python train.py --horizontal_flip=true --encoder_inner_norm=false --encoder_layers=10 --encoder_width=192 --text_encoder_norm_position="sandwich" --text_encoder_activation="quick_gelu" --text_encoder_fused_qkv=true --text_encoder_drop_path=0.05 --init="kaiming_normal" --residual_init="none" --epochs=13.1 --warmup_steps=140
Rows from block 2 of the text encoder, named by matrix and row number. Rows with one number belong to one attention dimension. Each number is 128 + 32 x the weight over its row's rms, rounded and kept within 0 to 255. All counts start at 0. Numbers have three digits each. After the name is the row's rms in percent of the matrix's.
# v: attention query, key and value (stacked) (text_encoder.blocks.2.attn.qkv.weight, 1152x384, the v third), inputs 0-95
# proj: attention output (text_encoder.blocks.2.attn.proj.weight, 384x384, transposed), outputs 0-95
v.109 066:108079078149122037135152093123118096080126162162088135109095162146127089127160111060085156159077107101119115148138149183149136122139188140098082182111157152098162163109092117197178148128106156155108129081180147107170107183125073125119118133086127101151084084133066139136112139163165072104
proj.109 066:164142107078149234075160034109139138107147104108123161127095109131142080203128107117150146156124130129120138121128170115118130119090085095140145162157118158139104118129192101169149149125150158116106139136160071130140100149181119082152159103119119087160137097147115144161136139135102150094
v.110 085:122185091123088108158149076179138142189132115215158126138096116102105062128145107154105137204164171179207115109116129163126111124129077154133137114127115116118132140162168127144112153188086179122102139120170140184140137097119059111171049123135066075079056069194083116153162187034136098189
proj.110 085:179133092108101149114068140127142139183170158162108155184098109106133091121141153096173144147116129115128125121135089172116017160117077131176077145131150191101098096139141084115143103175099080120158123129163068084133119120212137143183138139087132121116071116150136125115115153154088118124
v.111 077:101059161097094144081156150160118200124195123153144170121171130147190089196095130130126103145070167144084095127120116089178084118148146164103122127145196090170146086088176138104124149129131126178151144139154102169152168158124119114100110103060082113132083088161135095168120133134120142102
proj.111 082:150100170153123122156089185082129143132152089167135145130132084152146136165122134179122076098170116179137116163106148099156165079131147146085120166091132056157193143090127175088174151086144125152137134113160118191118145090089129140121111129168160180141110137190126134134151181141081122070
v.112 073:111134150115140162153116167132131122108147103065103111122157174213165151124202126160069106084108196151161149134063102084073104066152111106081145127134126138150106191142153072089051073153066102131126123087063173150108079081098164142105133117161129090129122138149164103100157106112097086159
proj.112 075:132197127178113097176125153164045153122138135085115086143110145110140147105106097128133156097094147094171130093131126139073093139163113140175166100123103137126106163145063122118105087147121041175122142078137134112108146107147105172154084111149115174140173160098159118096083156124158135230
v.113 113:078142147104074118132100146168081179128119098156176101124127112134122141176095113170065131102139136168168130126058104096144112087151135154089099117154097073200116090098178152063124181190128131114153095082134124142069152111103169186091109072166120151063117085172171114130137168070069158126
proj.113 113:184165132135119137146057234151113142147161087124174112154121139134097179079099144123134126108119050110162105138095112137130124130122128170121132135071187106146149142157109150067166087143100102112130151078202136117152162057107090161157127101106159160110115125119169104100126107119114118107
v.114 084:185093109187157102158089116060121084125117192118088099135165111138088137063198137083133117095088147140068142143186158165086111121127202076130131138104133187082142164074104145171146103072099114093107107123091164099145138102110142125068196080102172126135130157101137116104155131187104153128
proj.114 092:108127114138129122080191128101103148089062157114142094080135126168149104150119104111110095131096154126113143080124114110097169120111155110106185115151068120171145110098095132126107133118164188124126120116055138139118115182130073087115084162183108093122219122056129200172142112069160167163
v.115 068:185143090187152169084076126080137194159123155088085105134091092100089138123132129147152160077163062159106114209136134103124144164067115144129134139178110122090121107174083183116131142123148151137118117161133086083121113157166157098174187056126161175131143151105115129141150100148080112115
proj.115 066:148097131144187135131072169091097117141121112115166060100160190092146158113082098113128093089163126139147121109168142118136124110201134103080125162165153071150202134057139240161110087080129163111119123137082168185108104150051099092167171131061198067093112092132090121135120126130159165130
v.116 060:112164126098128074117164114123155106127090081175178132170145145155109127113171131130096146140122069114139165154142185134000147109158169169095135145159160119156149157116140099131159085123108162090142129145161171126149143067046063156133109132125170090144071032137087175087206154174124108160
proj.116 061:198138086081129092137135069145168138148131155093099119160102102072145129121145166101160095123110186088163116125151176104141140131126137079150115070135103189114084152144114102117148147154117141074123126152115046059141137184140148104167113152122124103113116150139173137126122111125124066095
v.117 071:222188123099136092121053129137135092194117108174201166156159106027040114099128109095154198156202181134215120161144164188178171094096106105195114133117082112104129152121207154154141151154128214123097118153098145128107097067149105156088156141135166104085123075155071133163104172162149125122
proj.117 070:120128087127110176107169098125125155112053143088144105103108145125093117108109140040147118095108167089078135098147152085137113130141182126190122195171176131149085123057121122110104113148169083110168135126146092090114143173148048103125129149104122056113148101107130113100068139113106111115
v.118 084:109105194126089145114080131127088116118127191139116105117156100143136171121164167150120112079093161144146130118147144111142117064150112108068135137145108147153105114101157123107163147136120136125134124123130186042101130133131235194102181079174167142106118183105150132102119164139168201137
proj.118 087:135167154200124116121145193113072166111113130110141072127138172142119161129090102162087116122097121141111125073153072123070175085122148141068139145103099120097156137105057136081107083111100136146120150072134182112116111075134055138102086128158126179149167146085139163149124118105127182138
v.119 096:208093131187174076107134107080152089133144158103050147148108104116145128071148107070122156127113104067087086124168159173122132147095154097120115197096146197065176171157084092160176107143124117140087129151153125130167130143164125098151194138081094118196171135078075124128118079190138098095
proj.119 098:116095133142132154078152060090107083071092141088137152073156140154142041191132109134132141127133172139124136138153176078080141102095113115134128136190059087196122122112157101157108117087199154116108138175071161175112104221127141098114145155145120054136163130097102147178145127140148131148
v.120 101:128138206149113129113072149120113193107163120129100091103144071141157186136095110176114140113150102149133110135120099057113100100105133124115124138122093133150112055095134125054077195133143145149118107078125128110094165116093157194099152071174199157156176161133151106164136097108049093123
proj.120 108:157144172103131174147079177112084121154130092056166076087142170117105129066092123068091115136110083125160139055111165088120139123146115147144191105119127052196130107120069181094132074098107122081122125089179128102126112129113091153123166106121170108108150149121121135180107104121110139074
v.121 057:140119152120130089106078144065102126144146119145125137122114122085098139130121093153110076083115173102103147125144169163111098094134188099099129082106157123152149077151144072168112189132105123161098157161131144094110158082117116182147155104122104133130090111153161086099162165126115128136
proj.121 058:119145116113119112104174155134141123086100113104180085142156126156147126156114139097131110130126172144112087137046134084166186153106096109085106106117088139150140160087092103094105120138163205107102121096157164140144175166104110094105145202151179121155144107071082179194174115149129149117
v.122 081:061087131149089142123140191149159126150146124116122145119167128132212125179131141126166091084117169157138141073108071112100124149119129096095135056180166121167111116122092161141117099153136125135162146104147097123053133093107164152101067082127092156140089149115187134100145140123134207113
proj.122 088:145124135142125102160144171125166165146143108175115135154165122134188201160153131173095124105149095170127083156102092153140147122160154138029136142081126104082162123098095170109140158136122123141158145121095159116161146075107126145136059142161143195153083125155155128105134160112113130143
v.123 097:214128129133155099147068086092113098118091154102128119159098075091085142065163126106093159132149124110084122129183190138117106108088151136127158178104094158062172153124123105128122159116163129144087114156093148102187122127140134117096179136114162136176180159103069117120112111164101082149
proj.123 104:109130128160157153088139083112099108116091168069140091075148143119093089152112140051117126129094147086090152072153160093103138134137118109155151137177101091212094133097132144127080065117137146125091085144125141128127105199140092097100177128125111093143193152098113167175096094138155157152
v.124 082:057172135110126161110167184148146160165112092156173127126176174181183136155117169160158058130114157148127098096094108115119081132098072109140147077162167098170105099126154120102120094132111128096150162135164130131100097118106133151108097075097081170118093092144166095158212164106132166158
proj.124 092:111132141104085090143130169156162134163126095168129160154160117108167192155145155155099116077165125141134076152109076151123119124168170152092133097105165198059189118130128131075119180107088125149144102122113132112127190077108133131131078145153129205148105151134094150056195171104105113132
v.125 060:112098208085107181131149122111142169119142126151132120079104127125152131140159099165128139073157093133146050124151102091137137059109161149156103142096180094118105119104153120094087163186163171144102059111148102142099208114125153156144059114221140088171126079138108084130141150076106110128
proj.125 066:149165140120160173161148143144117112167140122120170140138127131128113116097138131113157146118106078130156141138079157102125114168167153138164098143112209107168090189162063161145190076127101086099121142108204169093148151076100113152141165104100219110103113128140122111154153140165103132118
v.126 095:090159067116162186103173136090190088155092114131168143145163198101130087118174180103231135127121170100106145107125113177105171181147079106134134095094130161105103164173084144157146088087149116135180172171111153113149067139209123070130092123107101121119095141092119160116154175183184185131
proj.126 096:093082092174107058152184131168176167121084168161080157131123097141160150143136135187130134114126150172071102179122097126135092140125170075098107164141076165069173152105148104123101199141159134161147132168050154156113119140132132119138127175117105126145124137130129158069151167093128135212
v.127 083:155125169125096078161101137139104159083171092106056130095102111152103105119139119153055195143147135121110118164127106133133134156120181163133129203094121091134181119120160114103134187150135141154081118103150115163099112137090138140135138129180180147134215166150149079165106082143089100143
proj.127 090:172165164079141211132081128111084111153142088077173102127096117143098081121104107091137155171122102132141148109115209093099102093081109171199140130096161074181103138108127137132161058135105082127112117112208103107138104127152135137159188089121136103094128116121150084177069114143108084082
v.128 080:129126124108087162076115103118138146096088114125167115129148120174117141109164094136166119123125138116185133148145144127123136157137145128163093085214076081096145134126108147142175162208128226096210080120126129106089097134089213168128148149144174184105127108139097161123184165098111126153
proj.128 079:175112103115069158043126100147202156149117114158116161127111168044103166143145105081104128163127130124122156124141115116142162177108137152116072161099112152131139170170119148145122134156149113154104101095167105134166149135105082048118084175080156191131189087129168148159203051129159106098
v.129 083:172141126145130076111113095151131183086132177161100148127081165143130152120128128107083112177118104145118130169151128163188113155161088167146113155112117125135141107114180101131108178187039093137085114117144092127137150141127137153133148115121136167125151125115097100127106062105139102151
proj.129 086:175114129113134195062127105088151146119207085177112205220142130143105111166138098189134162122136099084138119151064128117150117089055092152106094155157150084106121097093162074161151109146079061166144195118171139209109074130182142127103123114141100146130125146110128109166076115170137130072
v.130 080:131127187125127110117176079099144146167098099110167095101074160172185163100171167116130111115069099122134079133153150155145188104123105133148113102153158114115120166161102115140184110187087217113135167175183067095113107154172107124137103121149125164183129119140135199093154129128190117124
proj.130 080:161121147155181128062138101184197139148138089173076199139114175163102143131206148138095111131105147124122133086121139103132097161119114113108109134077164128098107135196119156150161140117118102121083152128214130096058118192053190125122076193140149140094121094148157096124155160111166116143
v.131 087:122169122118159139153122092097113131128119085111142125100091108156147131071069186129154133168104136111077136129133107167126178104074117095145156088180132124110122134177101146123133132184109099096144173133086094064109113186155125177146116146137116149142064164104153181149128119100116097142
proj.131 085:133122148164094104173086157156127109136129169102099148158088074112137186047141153128133167105115199170113122059128131153103095168091149073173158164135180127040111088167126093133099142144115124159036179073136158077107140150177111134126142102173111148104098150168132102121140133127171139183
v.132 079:145121192163119165138080114168105140139158141133115095095089153177100107097153113157098165142102153129115220115128112126108163184168096163144133140172124145134122135146168131137102143119037141125137123079097115132101089112064161156143081178101071112131144149165093154178114117110144104146
proj.132 088:198173129144148120127079100147101175150156167167131161169132088146091161128126089106115094117146140142105171146074124127213160130113150131117103152099180117126138116085168126142127120144105084175111078106136118155166152116132089117126147092153133123134154150105101088135072165197163122091
v.133 079:146125100113104183139102133152101108105162176169158130140119094158118157179069168149143104181113156138070185166126163163105133128091086143116192105184098182128131128109186101114117183150114159116133114111101114120121155150136151182102099170058106139088100104157096132159126193146140116155
proj.133 084:123138171148090099206095175187113124175137139113158134170153095094091152101096076129097091073171136123069081117129145116157123113102161115115172157150126081134104084084152113106068122116117127110077025078132106181111122088154120118063105137132125114181109098087139124121092099167153136116
v.134 080:178153115142096109103152100133140156117144085118152125128075114155142093125111139154160140169109112067176114158157172127158112086133078168193219113110101095138119160180140120134153105235113134118109136094164097113113154138177151109161136138162098164159077172138130150133145079085180111125
proj.134 080:098143133117108170107113124115150130122182139220085184214126175168173131123141109121146139141149111078104118172119170102125112146085101102101119143140192139061145132149090093153110152136120079179061141072216098109125134099134210128147148121104115128138152114113101134171128146133149134114
v.135 072:102077126170126141138093110158120113199142162159066129150070136114144117109169065066130128145164122120177091106144129119149095090114096099108132133103099142084145145138123116126111045070035164172059120105144153151169169083146144137129135116146141072162141181125117107147130121148126100129
proj.135 079:138127076097188154092125127161146080151108115129121156119104127122166108162065153117096131146126080109122143127103185119119117111192057182138158085154121107167105097117111116135131119146116092137204092133120115146127150160143168175132097131073117088110139138126094166112148142155121150120
v.136 079:144147113124127132103122167138085110144137083131130134089109183151140152126120155117176096126080189121155122146113119161172115165147109130128132147071074163164145142136143119134132106219073107128140152183113160138151126149156148160117119122182104133098072117155134148115115158100191129130
proj.136 078:103119082135100085106110160134122131107171134135094176193101137164148105192097112154088157119132090149071124111130125113131111092139136137067144150150140082093177090132121135173146130129130062158128146102129171143116091117141167109101109075126087145168126168098156118088129151147147201174
v.137 101:129117111135100111061149093095110128157119122135123160203104153129170126172142112127154084154121122126146092128131184165131094097110105114162108094105161094151135094143133099114184159150151100168112150157138092161150120133170137131162105097114112142163077112108132151084116188134158119141
proj.137 099:117143113177128149107168115092183133125166099147063179135135191172187089194106130127123141169129129105098095140102131134073105168129106086062170106145123132112095142144071127156094098087146151133124181116168123088110127119134217125126088152064088144163083115110115153109194138099110097117
v.138 076:115099178141148126142126104092133130115164188111098105172113099160143131143155082123101170167130147111138128072119164133056117135099148180102150133131147145079173152115130085133111153071145121177065134126154090134157141140136143054168100148119117123167120152142110135177093152156103112088
proj.138 074:160168161109188125105158116151122129149160121139133119087143115119127128145099074124136082141199100113084120126094123118150131093156115163137141079139132106187105129126095128085102086115122144144129064122120107140183144172097119140140136196090118119124184141145080165214139137145152050083
v.139 095:159116145088108172107098145132102147106095120136179167101177147134092145140114090094221153113073154104120154158124111150155145116156126151168048131204075152154099103134200138137145145188105110065225062113130153119041114166164161141119148123113144177088099078171109101132116142112107160169
proj.139 093:148105088143073153111111136118183156096110154148147135178106189115074114128132107157123173153139097130151134150119083134119162135067209137129065197100124084097190144121151132126149154139068089153131116116149096136114068049156107071114110100136157175171102062135190104144150092167199150086
v.140 081:091122148120143069172113120088091138145129081100132124114108141174178155055148153089080121045143121125082092151169093152180149105157154123139082132105083104162150124115142145107117109187116089149124143150138120117144158114094081152195100099198141141144143143111173212111120026104191166123
proj.140 083:109105121139187150087093099078180132151206099106172169146156137226133117110116144185121206146077138148147123118130151127141113117135065124100123144091182073090165115158144152187146117125167088163132152165149170127118079181139147134110150124147104170107125163158170076141122129116132162142
v.141 068:142151173134115113095114126158140125108113117206138119150157081120125162164095165209105155101147101149127129141096123129055113079078111104126167079153143095087076115143131111120144109062154219108088140113087135140088147109167130138116133110148098134145157155107142122158156171164054070166
proj.141 077:060164108151119114131149121183166154159068154107189098084182118042110134103101146118128110147075143119116116086152129142126135154126150112149194068132075183142176101133097133050115143119103163073096088102133130115153180159129125161134104145129130115090145139133098156125121064042105114127
v.142 084:186147100082111188135085090124113161095156185107219142097159128111125129195108092156157107148110125140081184102137155141081165138147125132164155106138124133168148169081141130139190142116126161110154145123134099094116087174131166097125067158085115131106117077164116151141127156153167137144
proj.142 092:145135153169087092169124147127125113175141197173086131139159105124102130110140066138094098153195152130129105138136104095145148125088212093106132124128171118168092180133198116133063153107117166113074087121142104157097176103105087115140139143162116141162162096143105087159129163158190095125
v.143 095:067138140131083163126090057096150137130091037132206086100101125130119103088136136135166102132156105125117164090149161156077161101169146142190172046143120127123094147157073159137198138176114169088165161125146107025106089134094110148184066184126112116135108107152140147120153141080147126147
proj.143 094:135115121171121085170102111122132185187099182161110152116137095132104149102162130107071113128150157151153178113169126111145141155136138116157105161129192190089114180127149141143117150139098120152062108151176114087107190104108077107127131135144090137157151102144127066136167146121169090142
v.144 077:084100137110124124110105123076161157137123142127103084114084101107083112104162077142101122115147137167176126104162103113084141174167170142120131156114130127076130155066092101142144079093070152125111157106133119164172131125083119118115114165142086087152143155153149135150136174111089129105
proj.144 077:155124115157207125074124117179126149152086148145096116058171128110117131127148119141111132128134149174144184130122132119132155138219061128142089078120116163181136144100122167136152105166140150152167074144094107086170160151060070107171122139110127104100178137119082120122085121121162086121
v.145 102:120129184185087170092116120114124146081161133121152100109097125155125148127209129202148090173138101125173135111207137143035160146140075096152172085182131128057094170135073109125157170085086197074131167047099113112146144189086162144145086197133096163192154149140122133164183159117082047173
proj.145 101:143160172155141113129150102153169157174125158169103160116148087067137187116126108078066043143167176087142167124137117126158144147132164110142132107134151169145130179136107118091056158159124136185086094096167070121144166115103085127108116181125110142144192106139119134146147103101169085103
v.146 085:114113079113139107116193121127135116192098117162087182155172146111176138142101127112107142085151085110146109134082164101158061126074139104094095122025161096149104102145085135102143054067164131143087091147168142156127110077138097074152187096166173106142169145084153054126101139153104097112
proj.146 091:106122059095145135119157086140126100080087094103113121081086162139160098153126194091193148143134103150118138179106154148088099148200089142132133066172072158144125149159083093138175121095087192077175151148117141102128151161111212154131106165090122119092085134104100194085175155109046141162
v.147 058:129079087101147125171162192090167118153146123081088162137123143158121092133096194131136099118174132122133149120114153147194116132132111078131102149101154097142148130125131142170115090065102062125106160139195137144233097128122111149105169114057108151099118094141141153115143126172161132119
proj.147 064:076107094128132097166191126162126104139093135149069101094060166124196127110138134116124110178112125148107075099184179126078135085157126141152154102189069161127090139144144112145093122082135153097141130143123097122133146097155144167146147110089119080092109127149114150090129141095155131172
v.148 081:127089110085144132140051120114103168141119105108196103085176107117090095088116060082079116114144161181116163073125046147138135215176152167138074131182102163168140189101138157185137108149118144116201076117159152119122103105097129107127127126184081144104088126177116137125086136141164175122
proj.148 090:182119095123167139107091154115111160142108150137156111121171126154106114139120060175091145110137129150141160172158090116139120107138137154078059188065131151160190132117145157166135133150148147169130068156097129136148131117130051083156157124146139143145180094104136121139128137188151152133
v.149 104:111131174133131082161094141111087179065144124091142105082105086189130157058173126124074147146088092148137145140137152109097179141173127136174125095189092147122142152119077125111119174166080125121185117118115104088083126175095130140153155174195156144168191150139124164124137043068108096126
proj.149 100:158119178110133118060098079075132185152129087143134136131186098100113197098179096129102132098098170104146121110135105092185155100077118136132089118095180157098157125123093146113137156146119089231100124109136147167145063177176055124133146108183123184137205089139171106191095112162148108114
v.150 091:124175106151164142139168139175186077148117178163072154138122133111114126138073142126142112079161143140157100134107119128150093065097084079082173134076135129118098119161116135112110069052150148147070110164122131177155141092170120108108167123121166125156122131137094070147129151168129153095
proj.150 095:080139075102120139161143142181086053115068151103111094118098167117160110148077163091129132130127081147083116144119153177067107140191155192154167071159039103150110094151120141098149110138129131041167153150093147082124144125137201164118065132093109084101104151121077180092159150118115161142
v.151 097:149167154127112155118145138094066148074076133117166153098103116168116134073168131115155162132083121118141138155179116120168147109201120165186060140171085100168108163105150147163146149215075129098155101124137157097054134132104199131144115135151131117095097096151139127123166096078167123171
proj.151 101:162125094112108148054118116086143150134131102160127201199117161123100128144166116158129182180099129132165163129118119124153152136100122133144064192078181156093163142131136152166195117150098060186110158097161135110142084113151113077116115110137128182127160105139189105143128080184138115112
v.152 075:165138121189126141180102121174105088127150161098096142113065131134121087160125109147090133200169166161148139152125147089152109146080109103114149088123162085104098152114144112149105100107107133111065052105130189144161173132155177159119161164134121059119122147186087115182104149094162097114
proj.152 081:123131092029139211165154148184128081133124144140135146208060134064126125127110120129124096168176057102116152212111224134093081161190150160147134118127131116111115108118115075133097132143116126130105089136124107115201145079135200159117144145057116114137151155130090185114148116135178104084
v.153 076:070090164156106095116166108117156159127087135130144113174149111110116154083154086111098150089143117090118155076116115118089111114133085092121096145124137101103158120111087123177153161101177139132143075134125132114153121103133119105170151111149138118146137118101143094097126160148055114085
proj.153 081:106116080099169144010165095103164179085082123150169113056163155106142094163159159110132112131117116114180166132124092145098123104145107165165121146106083161125163212127059132105173145134145145165155124152135147086136142170111094129171115151115158151120154053153133183121183120135107063124
v.154 089:069130131149103127151148140136153129123139154127108091126135121122102120107145104127107119111162075173161123105137092079129099145150134102116130157119171124078103161084098123162090123099104117149109123117117169166170135086068153088156173135157111103141157154088129090150144129109080100082
proj.154 087:158100111088192154052146107173109153095073130164113108055114123092155141138126133100147091140094100129131198183152124144145162137191094173114089106139122189184139147132075128104131127136125145148195128170139125122188128180114122141132132171094146166086164171129101190136147147150087065105
v.155 082:162155047084176081152171160172138088139127154143126133146164171068135151139115180102144171081158144113075099166112112135144170116113156103118128161045124110145156088145152145107102111077123070126131148151127133140116133140122076091075085099084192128142115082103167128134152112183116189150
proj.155 089:104122116137105105183142170111138098128102111087146080150110100160160095103112152165142145102110133191108091091083158186055131086107138134149178142188086102096074093126169171148131156097151137046167183162095180161083068124141164140104108137152156101081044153132150090087085116092095142176
v.156 096:132084095091134218143084045097104139132116125149167114128105123087076114110122090108118107115162163141153153085122191160123160126146190184163110100075130094149128102105138167152169133162139152102122147162176154149163098098083127144142088148143092045124112053171122163152100213137175148105
proj.156 097:160111134154154099169114112127125112185171155157105119104093129161135085148156118101117083152176142144132183143155147117122130125177093127074139125134176104130133193150166121184104105121128157079097116161120126073124205074090120139160111136077094089162103108131088054110145146116173112077
v.157 094:104141164137142086116127139128112122116173113131078110136147130134202162144142120168088148163119092136076119141104110112095161143095086092114119121145167149136180102129086131093093187108190120176150150103100091111100128226173086116112159108100157157187166160076173111116127094106095117127
proj.157 102:145123163168104137101160096138138148114112110147153109098189092119141181081127147141155117112108176085153093124154128095145144112055144090151146117132134147145112076111119106071099158107142137163129133128142151159088116167130110148149148102212143146073092146157129203179092113102075083127
v.158 070:168111132075110126088135125184097133201097118129131184161165114067122089126069126111186166114130115100136166090157141114176154142082094077186078122126064144203116123142167136129208121160178134132131095134147125171056117152180171148115133144099112144107098119133086094135080176110075127213
proj.158 072:102127084121082115132158171100093175077085136138085145179109172089108089130146137135103160114078076107093096177174145114080112146123173139145082156139050183102130094119083072099182162150149175083113138112151158109117111096125206115207119153057179132171117130155123178100189120134097123111
v.159 066:129113163104155124142166172060121127136064127109178131144166157125075088062168106088152123087076126089049065127091129168150160148158093089157074086147090092165118103102110100138157108129165129128126068160168071099114078136144133095108114068089145132133142094090173147111065100143123176180
proj.159 066:095089116134113095065142120069133184073144099123108104145144125108137129126163205181144170108111155177167096117123102105084134149093122094110103173074089131095176109141104173145175143178177112169125166144127179163124129133170129094121115129174137158124132113106145128102148122107105189166
v.160 100:157150074135125100127166152151137105183097147137067181186106148129157127131111132095147150141120133102134096134154169164179116097116116100133133156068108108166133147157193103094141150154143082132081086161122176171131182132178132108115175106104127142130102128139102099149128102147168134133
proj.160 100:091114063136087160134139147132127115091167116126069178219082156148169105174081168130154178128121095104128119144090161106041096118123135147148184158161121081081099085146108130136144108144125120090122184127124120123148090063150249131100115134110120091149085134114144161100165150143123165108
v.161 081:161198138121148157149176148157144111191100124140125182153124170092132108115105133144177115152164146117173156156109171155143133061105132071163149090096133133129109138138148105101108114124146126147136177125139145131132084101140164173108176157056135091119090119101139161127122207149141125212
proj.161 083:077127116147085106181173132148133143109088166157105145148094115087154130083087197126128123161135138170076134162150151143058136152158131090120151119205058149069120076160161088082101160143133131074115171150118125100174139100167193155096106152109130100137099164111135154103140132071134139150
v.162 097:179175073168162143194136181134126083154109147115124159113153138059117145108083152129122156108142180135111115157125140128140119095057099084057161131115125129097109146142169143104115067102140106154091111133115186122123157135188130137093177105116143104091140170131092131140142113158128140119
proj.162 103:070122110083129118194143172180114092099077137083161081160033120068146104112095170124132149142079098137097101140139160140079096121128145154147145101157083101125112068155094083103144132131121120063132121125066169115162122120184180165129126083106109091158111170136120163083150104135107134137
v.163 077:151133060146143172128105171133122092112128127122179161152169146107098141115064160155186122128101155092082116108135156153102173107065114129144153110150129120151113142152132127135167174161157085095118115122116119090098113180205119145075113088085129153111106111126126130182139147124158151160
proj.163 082:120121177143048151207114164150124101146113132097135116185116098157114164120105130144137150103153139097120071108109155098122086128103149083102148132156137062109117112105146138086056137101127108079057131116148134151132103080151138101096151114207118092180094105142119113140127144129198135163
v.164 089:148096200193095143132131116113112162121164137116123121101092120205155134130194119141061102179116111154141175125153104117060064139182100176162169112157139103099132155139141089147096171118083174135104161108151091155114128142065133135168072165137120141140162147148139123111143098099104070121
proj.164 100:178148166150185138089109086125176171149182110161114155146210128159122176156155065138117080155165175097162144143140127111211146122119097135101089146068195147157126133129149142151122089150119115181123092107189117129114106155096066086144138118148113198129148125120070108188112123124137084105
v.165 095:117126094111152075153153167129143122158096067155150103132150184088113094116081172132098131079143145172147119126066092100166142122129147079126119112059149088154152086111094155136120067101114110127117147174098084109131113086090069084130106095129093078106138124139178152073124088159149166149
proj.165 096:119098122124113100158133113123077079159066120086154114130114141169124114117148183153143157122081129140120148129103147150119101155177083149135132117119090159081085131147154152182184127133137136074180196189119151103100118172139162187171138108144133088092062177121171072060106146096073130136
v.166 087:141158052113149143155099130149119091186102129161171144124129165071082094205073169090125156111175171138130155161080131109170128127119155148096131200070124116170133089092223170122108112119136093150113118135108106163168124099160141158100112152118096067077073061166088108120098149173123132132
proj.166 090:117135114106103103204099157123076095122134169082117122176065107153150077133100159136145172135129091118096130163087163138114072100129135171132124121140126115120104130133187120165159115132154124059141158161098170122104132065144158141123146069123126086146058172116129098052104150139112169096
v.167 078:122148168181102131160140091134122136171152063122096143156076067111182107150148118105115152123129088139178082109169172127160068090058151105153152149144132076110162143155086150118146098146163124156050114178171131121129154108202105101171160133136089136207105152129106146140121111123138096142
proj.167 081:067140119130139125119113100145106100089123143153147182158097163170161133114088166097145144119132112069115139132099159135099084136182078129157197061144106116122158109135024101098119090162176106133109166067183121108140146169119224203157098148082118094127131113156090188134182145097131130108
v.168 081:105142111165127086126189196187129126118118102128123154113137134127128179083128197116133193066084098138165126155122111079169112133091109109086117131132086104149130128139157133107079080108149040147164093160083167108098147163169114121116183067180166169115116131080129091151118064077074159179
proj.168 086:101125107071109124090139137125128136068105090115166129157115150118124144098151183109163168106036118092117098142138185127120107098087135121213140156099077149106140056109116124055179142100069110114150134149106152127136069165169150113137119067136157135090117144163195180099104101107110170132
v.169 088:150133158167089152141107123149149138130229131167075119118048083141150152191084174196116110210154098102152150122137172146092131154105111165152173131158140153069089158140130110159088167118103154149071167105101095138191182176154125135147087203084108097181134131142090122171145107079110061131
proj.169 091:152179210153151135131135111160124127193173137183143147129146057093106174112116082105110107109154126102087100114094139142138123101130134123127137095121184148170132096094133089090041082113144097149123086101113100166127165131124125140104142169080083119143133158135066138138053156158126061114
v.170 083:145125043063166081164123170195148095144073154131133143097191149089107130139071160103092137065153148145109122120088115118143104096133165155067088179085151083122179096127166142154093077040140137097130106149106099198109136117111078098085125124122160115110129070125137110123152110174117171150
proj.170 085:094096092133096093180114180108112089132056139081152052116075087088109101102108162115204100137116113151121100143113126131115109118133118102140173123167082130144092119123205141180151138094104138071141178147068125168049111131140138109086130088141180066106111136117123161107125098138118150132
v.171 068:097112131097146146123096146076123100155165203081130121149186146129114150149105112138122138123056115142089139091071113100136139198131186123134125155124164145130181105099115118122121118032186114126109129095157118137172114116142104064132151113104098111166173098115130126146150143166061159138
proj.171 068:138112161121139066131185114121146116116068129125135065067136076132124127141097170129152085140180130147172109156153089111110165175147159123108151109154088131160093167122106163098070138072131174097138122118088077119110184160110117105178110185160170112051103091144082171152128151120101090147
v.172 078:142136124185117159147162109146132113131116124098122166081039066153172121156120132097127136148133127082143131157143147201175094119090108128140141068153098127149088129152179118094106139204151065114130116156144116124117145169195187122148157116203110169136133150146139131128125143110155106132
proj.172 079:120142093125098201126150117119122117132159104151143186206108204151141152151107120152121157122134118112096130165116174074097062131135156105119156139163147069094147085142069136108095122127160062161094137097152102127158114106169199138131112110063115140147147140155121180111166111142127149128
v.173 078:086194148162143079127141177117135125122109093075158166075117148173082132083151180167127164121125123117076167147152067101124138145122102092170109102197106147115104118130093121101116127151141110070173115115106168087041104152121117138119169135142178145121131136098167104136170096089066098172
proj.173 083:159136056108057109052155115128188165060032089119140129113120128058108157103181173121134129106086114140160102119161093119169161128110137153148071164117112177098157129097133153091174179164048102142080148102115111130122095173164088135152094138136181153096164104132185140087128076142128133169
v.174 097:138180109163138088181120163150175151139177130189108129128097167101167148157116190152101089140161106148089148094086146115081147145108130112084153116138204114095140104135140117125091129030142160163100202092087108103139135152120060114099088167083143086115152138087155165165142120161090104144
proj.174 097:138148192131115089194178130147110085158125152090128105107145089097129155092121155121169098124130159148108098100114141130137126165110133112176153069145155139121081126143161115098130131085122136065139123149125150119102160150131124163133164118179093083104082161171097083101089137115069103119
v.175 097:136128101107167144168115165135125111174187164111089100133128148095151118193100142136083130116142125157100118092114126105149106126095157123076156146093201153099144130112130174153115113063132125153062154117105108183219114137122060101111138127083117053160164158126100124117112118220135119076
proj.175 094:108129174141140086195126114138059072173123162097119097099121104110177125103103085125150103162175139117101121111102130120092093105148124136102154044118086092163077089130156136157119114092163181039170113177102125119123178127114153169089178123058107072116110162107075124098100162135142106140
v.176 086:106113119088150092137095118126084166094125143103171079068130148129096114076132131126071148124137113133099146131112141110127193198148175151144140128190146162143150128106125166133109155110133141080143149101122125105141134098087086148107116181093141114119165144175122180180142105170114167106
proj.176 086:135109205114146093083062101128093151155123175113143092067140047108067187060127094157127159066138143157119142104155103145164104117114126119153076152137165163145134127106181136100101158171086142138091040126089144160126148169126059118150164094155139134128154111141140094138067136192169082106